From a checkpoint of a small class-conditioned image flow-matching model.
Model: arch unet, activation leaky_relu.
Rows from block 7 of a small class-conditioned image flow-matching model, named by matrix and row number. Rows with one number belong to one channel. Each number is 500 + 40 x the weight over its row's rms, rounded and kept within 0 to 999. All counts start at 0. Numbers have three digits each.
After each channel's rows are labels from the 100 images, of 14976 (inputs lightly noised), where the channel reaches its highest value: "lies over" is the class under the peak; "strongest on" is what is common among them. Only what is clearly more common there than usual is listed. The data: rosettes with rotational symmetry.
# convs0: first 3x3 conv (model.mid.0.convs.0.weight, 256x256x3x3, each kernel summed), inputs 0-85
# convs1: second 3x3 conv (model.mid.0.convs.1.weight, 256x256x3x3, transposed, each kernel summed), outputs 0-85

convs0.123:532535469544455522527489535514501568528527552509501512546526552535510522517515518512468528510522455441450421500435450471423486411432464414436500435432441442396480492462481415437447464472414434415461448468488439444429469483487414445486403428465482412409426430
convs1.123:477480477515479511482448466496455468424511455494422491403422478458475511500493470470475451515445494552532495525475584495499537468483555504539446477576577502544523532497503579569536453468507561504472512508511506536470554520497564450545478509467504482524478503
lies over: backdrop
strongest on: grey

convs0.157:529606470547417488562490599537546516503500577470458528560510455516480452559519531477448530470516552508480491507600459566530475505535528446515541481513538535517534526442510484521519609489496540547494429518477449543543484565470468449508466533502436501478483580
convs1.157:427435481551421443502441492454489466486467495497485490437453515449489517430497460462484462551414479580496547531452580465457526464447542543486449498539500491492470481528484521480460444517480488447491528480509505510513570465421561423525477443445493520504433458
lies over: rosette
strongest on: off centre; three-fold

convs0.101:455531447480443520529431463521498543486502496486479494501462507474477507500526510509438483468503480474460458496475454513466516424494493429442526451408444481415491502488494401432468487478448470459467490428485455436444436480493380442469479450451482447438450485
convs1.101:492451447541438481483456495455468491445485494510456499418437500463514505471523469473479454501463510538492481537478590481468553468454558516536478482554548484546511496500472573541506451481479542518481512538535475531502577478455576432558442505455529493499445477
lies over: backdrop
strongest on: grey

convs0.100:482510535500490530551520511535555497482513495471512497541535486484499485518541538513531540487503456448427455486512424435443518464463461457409490478420405493415445427463435437428424480486445436465517526495459509418510452494502438486456495488495472496462499502
convs1.100:529552468530472526484484485474485498468497467496463519438445513519503531519507481473459458533492504532518492493485565492515515475483508522570486458576584479564536506493524602574515462461528537518468521531527483573453601508461594432565495519434534480547446521
lies over: backdrop
strongest on: grey; five-fold

convs0.167:512547443543461530508478498500526580494489538481466507523456536504475447488547498484456500494533517526477452526462471558440513443459521411469533444439482473466495522466520444459487513514451482479461464479492451450434476509510452401518433448501519450416416463
convs1.167:465459484541430513493467497497498501430519473489423470404422509457489511501521484464486455537438503561513513508490577479469539434455567505531472492573547486534498525487493585523519462492505532505491516531536509503515579436437587439546475503486544522512463516
lies over: backdrop
strongest on: grey

convs0.104:419535418471460484501451462491490521452452497505468439468442506406520495466534502471430462472523492473486482479524468505473541479503480461470525476453463513479497465463481428472479496536450474475452513455473466440486416428485417464466461461470502472427495464
convs1.104:477437471582395465486442516514504478434521516501495485457481494447518481475532470500511460505437480556532481537435541485486523419446571508499451440498510497477476466510484521491475443500450498489511492461546474554500576486463563442560471498454520538508450488
lies over: rosette
strongest on: dark

convs0.252:488537429542423483500523494530502541443484465508500408511529440501488424516516444448452522483542566510615547522544526589546451517545533507524565461516537530502535492442605539524507531541563546509522477549615538580565552584556482501522542555585540562526568566
convs1.252:489494432529445531488517539506521531492530506501440502491496537519499519520464552487442452501519465484451433537496449398456513483487534473466406432429410545505478450430411435482485533493449464489472529519496551457504557444463517371497508537392513530508406485
lies over: rosette
strongest on: off centre

convs0.7:421508413459447476460452437444481507481460465498418492424418494436436482477532505455433408471512527490463459530493481511477555464495510452457553481484486552491482555529532480463515515525456467478453521510498463453513459511526491464481464486478524466475488509
convs1.7:485446489585410481487445508496482515451515540524519484465447497453522480472488479495516459480434482547513470530462551462435533424431556480499462486511503458468459492489468518490492419455432529490472492484550477545515551463461545469538453497488530502491438482
lies over: backdrop
strongest on: mirrored; grey

convs0.229:488549530542477480432536505533539459456529409449454397478522460489501466541494499415540525473569574548567534501588526553524485542527546507494558480525489589498499540462549519539511559575533509472477486540534536536571490504558439526447543603584517605564582548
convs1.229:482470446558429430484513516432506519528447522554526503470468568482529530450458490442505448482491454492417476527471536490399536466483465468441549562480476431489445512482438507435502422454509499490449508565491470478529537478499524432499453465512481478420454478
lies over: backdrop
strongest on: grey

convs0.146:533524473535385516546470539549497537577503559494483565519503497567450503459515450514492497556508553540547536516484464501509451476474556515568498507496502516506497495516456437503479557436449471517468437484529470528446536578482476528585468525499504471476501612
convs1.146:433435426515461446464449514364456478453443484540460507432463492423476479453529483420453450443458467484476501496507566479455528488466432478472476530530539433501504512475469502510472449532535513478450529515460512482541521486479512431479462460440437482464464453
lies over: backdrop
strongest on: three-fold; pastel

convs0.115:450532402513450482499458453428502544493442491547449505454418514459474500480554498467452444511481516487422471511462491513464512451501504459471548498474477527470497509511501473465465507495441490487424489498498419493465476483479500429501424456459491427425450472
convs1.115:473460503579429488489439524509484514426532531504524484457478486438539489489491504488503462506440495548540517486430584479461514429439559525513440447534513458503484489502499540492480424473482514453505494429530507547508561457441554438540482494459497524512462462
lies over: backdrop
strongest on: grey

convs0.8:466511409501450507463434468468479527490475498511442475452432509471468479490527521468450433451510502502438447523475496524443535442507512425456554493462465509463476527508504466470456494513434480480447515481481441450463460516496470431475435455458503437442459500
convs1.8:478441484578431471469439506484475498424516513520482486428454483443517483476496482472501449508425495551525499507457579485458522425437554495515437473540533458505491495501498549509502420473478534475472485476540492542513559454461559437546460495462519505501462462
lies over: backdrop
strongest on: grey

convs0.70:499530558527452561565536519580596498514526517487537546549514539501512476522541507548568565533515501503474479473475413482489448467472479485472495503455457485449468456479500459443432460447478474458519539530518517477482481550565510521477529481540489465466529510
convs1.70:520539472539463539479515535477527491448529461476392480450498523480417536552528535444463484489486467503542459477529502459504479452514483468507464426537528497493532464450513546554525511479524500471477507530502518487494597485422545435522501552393511520564443490
lies over: rosette
strongest on: grey

convs0.35:493532531523472535565517532541546521488533542477533504554551520482526509524520538502512551474505455451441445464518437427433514448444440447412488452416396472412443424457443420422418482496443425444484509461469488452493442459472399470437495484470462498448489461
convs1.35:501522465513475498481472466471479463447482447500443515423448499503494520485500458483477458545482480534515515519459572529524518488504526517551469473566592493557526516502522607567521457462535563515476507522506460546430583527493581442548489497454510479541470508
lies over: backdrop
strongest on: grey; four-fold

convs0.36:469571396501466518477439449451499519458453475553461496457405502464467487481556487503441459482502522481428445532432482517470483468508514453462519466454484487477475521486502486464477480505432488515431453502489427488450473510476496421481432465455500433435432473
convs1.36:488452519562449474491453537497495516454526541491543481470495500447559496488468508479503472510447503542529538464440588492435512429444559544508439467522506450516486491517510548471487435472512522437501500428523504506522544435439543440525482481465483517502466456
lies over: backdrop
strongest on: grey

convs0.238:445569484447508552524455505528482474457484486554468465483497471461506449500522471447456530513467579487575570532586531557589504517552529529549572540491528531499541521494605525522548592513595566568522529488548517626603504522558483496513598558520544566530588536
convs1.238:503441444556410410489483511481516500444498506515525509502493531472543506427504468499496452518475434531487473551435478432416528439411528464463416433476461512466467445470432486466464469475414441438482523462500475462464541482526530427511455454455482490474427473
lies over: rosette
strongest on: cool

convs0.59:438535431467463503520484454485508488476475485497446482455439508440484494500532510506459473490480469441391455491506450510475504464512472446445532477440447510431470521496500422469464498505456462484437510461483437446454438495499425442462454477457512451439466488
convs1.59:489464484561438487487450517494480507443506524506513488452461503452551506481494484486490459502451502558524505506449583476446536439446564527532454474551527457525495490494495567507493434471493527472497506479543493536509568451435572421554461496458513500505438471
lies over: backdrop
strongest on: grey

convs0.250:514502507593423486487531525533528564475514465453502440542562510516462505525471485448562532420558591569579501531543512532496442510483561501501499423542519608496476509464515492507522583546492508427485425525566541543539522520531468522504526554540449577561545551
convs1.250:412433467541485457485439499435429498484535537473488525453486531439502527499460544479465469473423460529457468466491538460427529434444481482482495547542510435506497540515462518506515428457531446465431485443473573465538504470434492467468463501490447483463467480
lies over: backdrop
strongest on: off centre; dark

convs0.114:487525407533442496452423435445484530469473484534465512449418496485465488473537481475458443486515532484479460528433483538473496450493499439475516481476490491482489548490521476470484482512456484499438492500509443501456471502489517413506438479478497434463442476
convs1.114:454421487571433454497451527461494512464516534502496474437476492431507503466476497461511452490417478543489512493455591472414545417424553492466456503526506446502471483512481528456485432488492501443474501469513497477534540419442528441504467461494485511470458444
lies over: backdrop
strongest on: grey; earthy

convs0.165:498509558519476537584521541561574526505527522451512491569571503486493491532550545518512571472506509483459465474533437451463529447456452466418512466451428502407472444489461427442459503507479428456471516462447516436517449446478409476440530488477478496469514450
convs1.165:503515457509468516496484471484491472446489443499429488429421510519475529495515462481473438532479477545515499546494573514497511492502537502551477487565572491541515509494511594561533465467508575513475521551522464567451587502484590447546495498486531483541444534
lies over: backdrop
strongest on: grey

convs0.55:448558426507448557482435466492507516442497510512507496469452526461496483485514494508423452505481445472473443458458465511467502446483483441468466443469482454465486509456492446451481441495454444458451465419488439452449431477488466411474449441444491456470426499
convs1.55:473427446558406440479444510433479496488465515531484507426438518451512518448491466475497457493454492517464488515443564472448567439434518494494490510523522457519482495513458539489470432479493514493476534529528470499515552458484554441538435470481502460459452449
lies over: backdrop
strongest on: grey

convs0.215:440526468449425527478484479529493497479477448516399441510507425472368454523555538441443479416462548504576486544585505584517531497542531478506561555506509529477517519499551511511540581529559548551549553511525552523555464548554454546465544552542470567538582519
convs1.215:522474453537448431502472504446484493518451551502574510521459526501584489430509436495483481560492497535502507550479554447501526481434541534546494436495493530495510476518466513522478510472423488484486516506554441563506578441450553428560469467421558519495400505
lies over: rosette
strongest on: off centre

convs0.219:557553480476394529532443430541524525523491472544459429534478501488369500502524513533502512475487588466514514553562488513509593486515542442491611522476469518465482514503531519496489566501546546519524568526514556542520481515546469505513555511566504520504568542
convs1.219:506481459550445483474477508480470482460506544469544525488485483452553437488543476496474500473495488524518487504497553492506502467461520531519488433525526500491496492520484544510480466512472513491504504460490481550486568485407549397519486522366516545507452508
lies over: rosette
strongest on: warm

convs0.127:480545402530428508481460485474480558481493507531469495476445518483479506491530522498443446471517481481473452505443464525461492424481498421463521448446481461447483534487514454464482472499438476460440487483486439462434492501489476409492428462461504418431445479
convs1.127:474431483559441474481430507481482480437516513523475489416445483445510490469484473478507445518419496557517512515455596479467534433436563517512436466542530464513490485512490549506494424483476535475469492480532483543517558460464554437537466477458516495498462459
lies over: backdrop
strongest on: grey

convs0.113:511541409545433513469455469471498570501500503539495504496452530501486499481532497496460457490512490475457453518406492531456488430492500425471518456462485447465479525491494462450449453489434495455449459493510427473438498503481488403510418447454474419438423467
convs1.113:463416483551455464474433507468458484440520511502445485418452479431489495476475497467493447501417496555520507489459595476448526436434548505498431490561547454522505491521499545505503433492494522464467484475514509500530545448450545449518461481470500501486477444
lies over: backdrop
strongest on: grey

convs0.39:464535420512447497481447449460512524467484480518458497455426509465478496495529503491427458479498501487426441505460464523468484439504499445454547472468467489452476517494506462448453467507443484481425483492498438480459463493462486423493444458460490433454439488
convs1.39:480445491566440471493437522490484508438519531501509488446471498444533499477482493477505455507439489548520517493440596475443533428442564526508435468538517456517487492514492552490494423470493526454488496458525491525511557447444552434532468480463491501499456457
lies over: backdrop
strongest on: grey; ten-fold

convs0.57:452562419515449494508453443454501520482477496531467498454435525467487512496539493504445472469507484478436426504483459508460493439515486437430543469456481487454462518493505438451458473509429460491423486478490435468452457498463477429488425473453502439445442482
convs1.57:479440493567434468484437520487489501450513525508508485447461501445533504464486487475507448510436481551510521502442598481439535429442568527511447474537515453515486490515487558487492420468495531450491503461531487520513553442455554435532470475465486495496454457
lies over: backdrop
strongest on: mirrored; grey; ten-fold

convs0.19:509523551521488538566532535544546501492532532476527503553549512487520496526538537509529555495506451448435447475511431422436535452447450456420477466415394484409440419457433426431412481486441428458501525478456494435502444471492403482445493490482467497454494478
convs1.19:506537465517477512473480466473485477451486437503441519421447501499483524501507469473467460539491494532519510503474569532525516490505508513559479474573600487569535526498532607573526466464550559518471514524510473547436584530490585447554492511450518480547472517
lies over: backdrop
strongest on: four-fold

convs0.125:508530415538459485487456454441491557533468498537471522475447517489488496474548498509453477504488519468443454506450462506462505427496496445473536481457471484446473513500493451449452478489441467493429468486485419504436493473471487405479420481449485430409424459
convs1.125:451454497550446483484445513465490492417532505510484468422459483431494523487477497448499438499422484553525542475435622499450513444459557532505411482554531449525490479489510560489491436476539534430505505440506524501515554434449547421522500457463464516515473443
lies over: backdrop
strongest on: grey

convs0.200:556580448499374517534468497458511546520465473517446457532525442529406471517511543490483505417487614473554485574575469520507551470480525487525623588489489559486516572527533504509536587516537515534473516528537535545551523494550473484507530528531486553486579497
convs1.200:472505494552422478504483507489524482447500512515524487476452497427497470485550453433549474529441453544544541533503569496496492451484524530509420437524507475433483483474482521502479460469469537444491501462511468582494565497419559432531511486433508525532426526
lies over: rosette
strongest on: off centre

convs0.48:415497476429498515478467428498491458434488412464449450478461451439427483482538502467462481438434491503475481517558469505483552466518512474444553505459482519445458478504472476444483546516476486526522547493489539434509476533525466499474528525513503539530520526
convs1.48:545509479538470483480454510465470538488473538518570535499459525498601490490507468523485490526507537518503502508462564488510527472466534530555491473536548484546509532501513591543498466467504545515483501526558463576494585487443575444568461506444564484509441502
lies over: rosette
strongest on: off centre; dark

convs0.42:452560428540439533486430442478488531470488508485492507473450483479501490494501488486431485462480514486452441481478445490472500434473478444462498452468480484457487509486490443455481478510448438488434479462463467470449473466446482405508452486452501462445442472
convs1.42:459441486549416447503452508460505487452487498527473476432442507437489526451481464463535448507427459545492524530429594486440554438465564506479440506517512466504466487505477547476480430457500546449497509495518470497510547454487543449526477439491466483490465460
lies over: backdrop
strongest on: grey; ten-fold

convs0.106:468554392522455522470427409422503552462455485522472501443409484445464483464539462484451432483466539511474489513453487523483528456489530464486536487468499510499475521505508489463480500510458480505436488500482449514444492483506518411506453467481526444429455476
convs1.106:479437493577405456487450542480507512439530541512514477459485493429514481479487500467534466490432478541521505502435568478443522413438557497477436472500502459476458467504496518460468433490480513450504477459529485509532555440435540445524473475483491535501467466
lies over: backdrop
strongest on: grey; ten-fold

convs0.119:441535413470444507531450442478483514491464499492472464465451509460511495475518510502447455476494463468452459475494469516468527428502471451446523481440449498444469468496516404462453488521460464482427519446462448458462428449472420451463458459456491451432471471
convs1.119:475443465572410481489449522488497490419513503490475480438474499445516494474537473480496450513451484559529500531453578489463537431454577520520444442531508490514497474505481544501487454487478511470512510474537486541500579469449571419560475495444506529512441481
lies over: backdrop
strongest on: grey

convs0.124:468540390491459493452431457428502518461475460515460498438434461464439488492521495486436420470496533493480477502470485525500488464505512466497509459488492505517479536493504494482502496510455466484423502481503450494449501474497517417504443488461514475444454481
convs1.124:475444508558439449487470538436507508473503557545560492474469522440542520458470489467522467500418461538485540459428581486432523434425504528486453515506490417480455465491480519443442421468518495427484516466510477485532529427474522446501481418484466482453466437
lies over: rosette
strongest on: vivid

convs0.96:471557394526442508486417421432507550476460491524483502462422510455483499471532470486459448496485528491466466518447473530466516436494518445479522487460482499478474521504505470457473488517443475480432495497491432504438483482499513412517438460479509424428440480
convs1.96:470423489579409458484449538475490510434525535512489477446480489425504489485493502465519460487430477545509498498442573471431530414434558492481445485513504455488465470499487520469477434488486508454498483461525500498533552442434541447523463486472495528498464455
lies over: backdrop
strongest on: grey

convs0.161:481493448508429508436469467463495507463484475510476440458413479452452461468507456503458410498478579507520520522423513547505542470518529497496467484509531486507526582525535515500535460500510509506478525453547478469452527482553586434524513488543503437481479511
convs1.161:465426491548429465532484534486508538520522538467477494482512523443473488496496539470524499444489504513455433549520489442396560454444533406394550545442439495470456493528435457435519504555456491496477478527489528413593489439424477499475434530549529536453464482
lies over: rosette
strongest on: earthy; grey

convs0.89:576479505569397521493572538492496581550546532439452502542521535550438487523506521449508523419535523578596480526573472503505477494465520462507569488551534530475507579505522461514531574511506460503470494514497530550497531527527519498489507521508490503508528521
convs1.89:480459452538410458515498450479507493555461472531476543451465483507464433462474450491561478501503468458432433556515458464491506467467434402427525532454489484419451490546453469452521453483403483532438461556494431530495505551526513511493447509509540459442482523
lies over: backdrop
strongest on: vivid; three-fold

convs0.156:395506499421502486459522415486492442434435414547408450419431444426443479449490462447472450452480544507548535497538534599571476554601526548539578553527558534530570563523580541551559529509555578555549555502566529530527502563573501552516545549528514528573566539
convs1.156:512403445549426401492471533477489508490499575508544508523492535492558478442515480511489475472499498530487459545490479436434551427416549468464493462453435530470458458506423444455468507513402426492497517495537482494544532460462509455529433493468526533456422487
lies over: rosette
strongest on: off centre; dark

convs0.201:457596449515426563477555492505479531463506462535445414504498401459464422555548528478431491446533610478558545495603527580575437527558519508536578506536553540507528554523598491546542550508548564517467502490557520615540499519562484477496541570508499516500567511
convs1.201:486422471540418410517501533495515484515482543527531508490496565484533487440492472501524473506492464533457465573469466430429553446432540452441501485434427539452446444511416452429472501522396444495471542503507475474523511471467518470519435480483523521443439498
lies over: rosette
strongest on: grey

convs0.218:543585455514359532545471463447506531484489458482438414514488466491394481500535523512497502410490613491555490565589480538505550474492551477519629574520519560510522576508548527499519587492538525477491533534554537532534515526556502487531526501569482523468555514
convs1.218:499488504576420464483464534511499523456512553501565511520495472441521422498532479457515500487464483525546492499482527485496475451454517519509446427485481471442464493478480491497477455485464522492513487419520487566506556477417524437533492525404516561514427513
lies over: rosette
strongest on: off centre

convs0.138:472583492433481514504476440524532440488466469475428495485454431500450470492507497508500483421457564507498505504590509537563474524577552516512559535485536546488530529512545512551509617524509538579516488452482516546510479596533456537512551574471469559575515589
convs1.138:486430431561419396487472527398499510495452523520543492470489538483547526429519467453449447499463482559496498521489560465420534466422524517477487505535493472508473467496461515476453456501497480475478539517510490498544570420440557405523467444452508520494393456
lies over: backdrop
strongest on: three-fold

convs0.180:518545427516442498501467434480503542481463458511428499455411511501465435476564479508466466519559547506455488534460467513486509478467537431476534528480498528503497548457523489499499518499460478482419464524518447487473441519546495455491457472542513432425424518
convs1.180:471472479579422485457457544452497553463530540491528485455488498425527509499484533454483460471443519536503504446460580477419522431437521497487448495530501435523481510465490534468484445484539500449481523460511527472544553428427541435515467488461494518500442452
lies over: rosette
strongest on: grey